{"arch": "convformer", "image_size": 48, "translate": 0.12, "targets": ["pattern", "ground colour", "pattern colour"], "norm": "rmsnorm", "activation": "gelu", "drop_path": 0.15, "kernel_size": 7, "shampoo_beta": 0.999, "lr_schedule": "linear", "adamw_weight_decay_other_params": 0.05}
Rows from block 2 of a small image classifier, named by matrix and row number. Rows with one number belong to one neuron. Each number is 128 + 32 x the weight over its row's rms, rounded and kept within 0 to 255. All counts start at 0. Numbers have three digits each.
After each neuron's rows are labels from the 100 images, of 14976, where the neuron reaches its highest value: "responds to" is what is common among them. Only what is clearly more common there than usual is listed. The data: procedural textures in two colours, tilted and lit. In brackets: how many of the 100.
# fc1: MLP up (model.blocks.2.mlp.fc1.weight, 320x80), inputs 0-79
# fc2: MLP down (model.blocks.2.mlp.fc2.weight, 80x320, transposed), outputs 0-79

fc1.241:078108142102173147136083179126103167207118174080121132147143137109156093141149129075141108132127069163096172121094138118194107091196157075145135103077157142077099138094105103163123152114136128114169137142159179054100111146088143132139108126
fc2.241:197187173111093124110137066139124128075123080153084132084117112148114168154108143147162114136122125101111064126151111129086090155126126158128137145130188125186130092172099126122103145105141136109154133117065092115158034133149054164163122168
responds to: brown (60); white (57); ground colour: brown (47); pattern colour: white (39)

fc1.268:136148097123174146129095074161139128105136114109125130074123132066113119106171151181162044128096059153143156142154096163151167176144153158174152086082092143120079125158114124109086127152202105167086134133122163091065085140151127140151123103
fc2.268:086103136122079100129142125130110115113114129140153121166086146198113101084134144074124189162164177090145149144099085121096070094082118137111178138173110137099108099166160106134167112115071151117144163118161088154214181119087135110071167130
responds to: red (51); purple (44); ground colour: red (35); pattern colour: purple (29)

fc1.8:137072132093142154139184133133150141108138115168090092133131186149134119119132085207101114164135135151183136124157110082179134182109141122143118138117164159142122086154109088077189176095173115155143136116207109160167105123125190139201151118
fc2.8:140192099161126145131163153152189124152115150133145082113083088157159192119126184073163102124120082107120134159163149160097154127144160156139192135105102104147111098104169177121165104115118118086139071115106141063176115152106130137175082197
responds to: brown (51); green (42); pattern colour: green (41); pattern colour: brown (39)

fc1.79:123166164058127134077154093152132119175133071089125104101146127135134108075119098116119151119162099187180173143107100078049125168155139207142116080140076090112159132105126133133141176160125130084096085148135185144129088083150142138145144131
fc2.79:134135073146119153154072120121140142120143169157184119107123131098127139184109167134171112169091122138048165150151136207179104108138134067149112132110151119203151109153085145131118090122080108114176186161161110133137135183154058140138120153
responds to: brown (36)

fc1.213:101149189129127071145147160071147181152120113152111161095087110159150176101168132086057143143120098149088168093162109108124105141182171104165144112126150102102093118113156134116179159166097131128171142164229132118113094105122103122109088179
fc2.213:143105142181115235132094134148126092089140092118129099156162154103091068172113130170165092122118111073101097122127135155072080117126164116083134207088109150094114105087134140139105166118131076188104096098104136126107091087121135133142169107
responds to: blue (37); pattern colour: blue (34); ground colour: pink (27)

fc1.318:110114112158176128091135150164123115158130111100108113094115116144116215135187114103083138055167082148102136145134146173162157146123098109137161074082165150099124163167149139198115188154129147095124123133159148156202132114120115076092185162
fc2.318:108165114182143154116143224076203120157122103075149157117065122163124078137142120119113131176079164121137120148126145146135151172177183165137127139112097089134133099139120126063178092115174125074092161132113109089113107171150108143166119147
responds to: red (92); ground colour: red (76); white (75); pattern colour: white (63)

fc1.165:126126182090217111143114172146150176169149094157134167151077131168090110122167127153145147107115145101178101174128138065084108135142121132080160114100112142103135127105078042149085129153070144146143103111156100140082166176120157081124105133
fc2.165:163101117185065106137124098156131140125137145127097120147134117071183169163112149103124090146122120152045139047143141144186111172164086134174093097106085135111134183169126180089169103086177138089157136118067121120171120122136149152138141142
responds to: red (48); brown (44); grey (42); pattern colour: red (30)

fc1.159:134168142099105121100166113102166195183094048189033109099128152098113116123187101105094096150123094087164105167121158133165121159131140078095131119139127130156160112112070143158149190148099136127118139158147165120061157123114139131147153134
fc2.159:122132092142180154141102154100079104032135163134135142138167133144117129064097094143115119115088105121065178155155088101131147122154164182143105183104173144162129145080173095132116103099153129145122109152159042141145108109139041136131116134
responds to: brown (99); pattern colour: brown (60); ground colour: brown (39)

fc1.169:111136125136139179151098167141088181117153138095158078169098132141117177135131118158148136164109141161164135087075118182191133142105093122123153155085193108130156162093062149044122179092170142145161078073120145110162116148095124145094113153
fc2.169:166104127113196147133102072205090103172086129120140120107119105057105104130165164127112167123169159114122051184135149160101138093124179050153113125092113147150097148080116132150092077113067140089154113157115120109128130158132144111087143107
responds to: blue (60); pattern colour: blue (58); ground colour: orange (30); ground colour: yellow (29)

fc1.312:064069137159086171076124148166118138192133146120170099126126142082083137171128124192115125119121073115067122116139124128075076173142150149128144135102123133141131124128109117169111115153134192136157139123122125030155080102152162140070083157
fc2.312:116166123080106146083124131109099106114114121094136155150137170099161104062109151164109108151100106173139124151130150136141154117148088225127050137161074177095147099134134147139136205156096125165090107159144095124200156145112097129142196145
responds to: red (100); pattern colour: red (86)

fc1.12:155195119136103175120139110189178168155128165149161124151143116142165104160130104161125150150124113099146147118086110148131178165129115131100098154070098108102163180039074106138085137088166131093181091068073104152116132148135123063113106135
fc2.12:123124123155116096126124181098097146197082075119100179123104132173103161155128128162116071069091124126127094092141125165069083088122139157154135153088066112119046103150124144161150135173117081192098130149143147125079084124122141180147126143
responds to: blue (81); ground colour: blue (56); orange (49); yellow (47)

fc1.286:128073167157106129141051144127137199141135128080072139157110144079127104199147131111110142136179105116134162112108118174143089136137104152133168184150135130141131082121108128181110201169122158075110119131179126115157078132070070153093108126
fc2.286:137100131144153136090181119146098064115109126157155138090110052174096117042123152143140119137117116114146124132141108100084085099085133119100085093142124090132043183158159116121100069126146063160142121110113104144051152130170150094142107129
responds to: brown (53); ground colour: brown (41)

fc1.233:106115136112133150123106085142110125088170104151135070117086140135124166114163135128182121171134131167105095104172113134126146148087146121138209102102184111142165135128177107115070126047167199101121130195181106080129093156141131123166125190
fc2.233:154128117124123136145130183124140090137090179075100167190171104102175080157139118160069096095131101125115116127110101138113102126135129134148099109211101150152157108136083156156193134160115081155094112049119112161179135119052136172112109102
responds to: brown (51); white (48); ground colour: brown (32)

fc1.259:137133144138127123153061117102149195116110153107094120182137177182130122134137114165113150192081098146105099124123159147117120119193064114139164156160118071093146084056055133103159179149175115152165091125126134091097098109162158107159126132
fc2.259:144137151208103153130097152143113154161181089150080127093089130139159201128158161143144152129104120153125140116159090116134156069118201093090150169070105123154065124126210140169127139166126104172106124122149178105095122174154124148142103093
responds to: red (82); pattern colour: red (72); teal (57); ground colour: teal (51)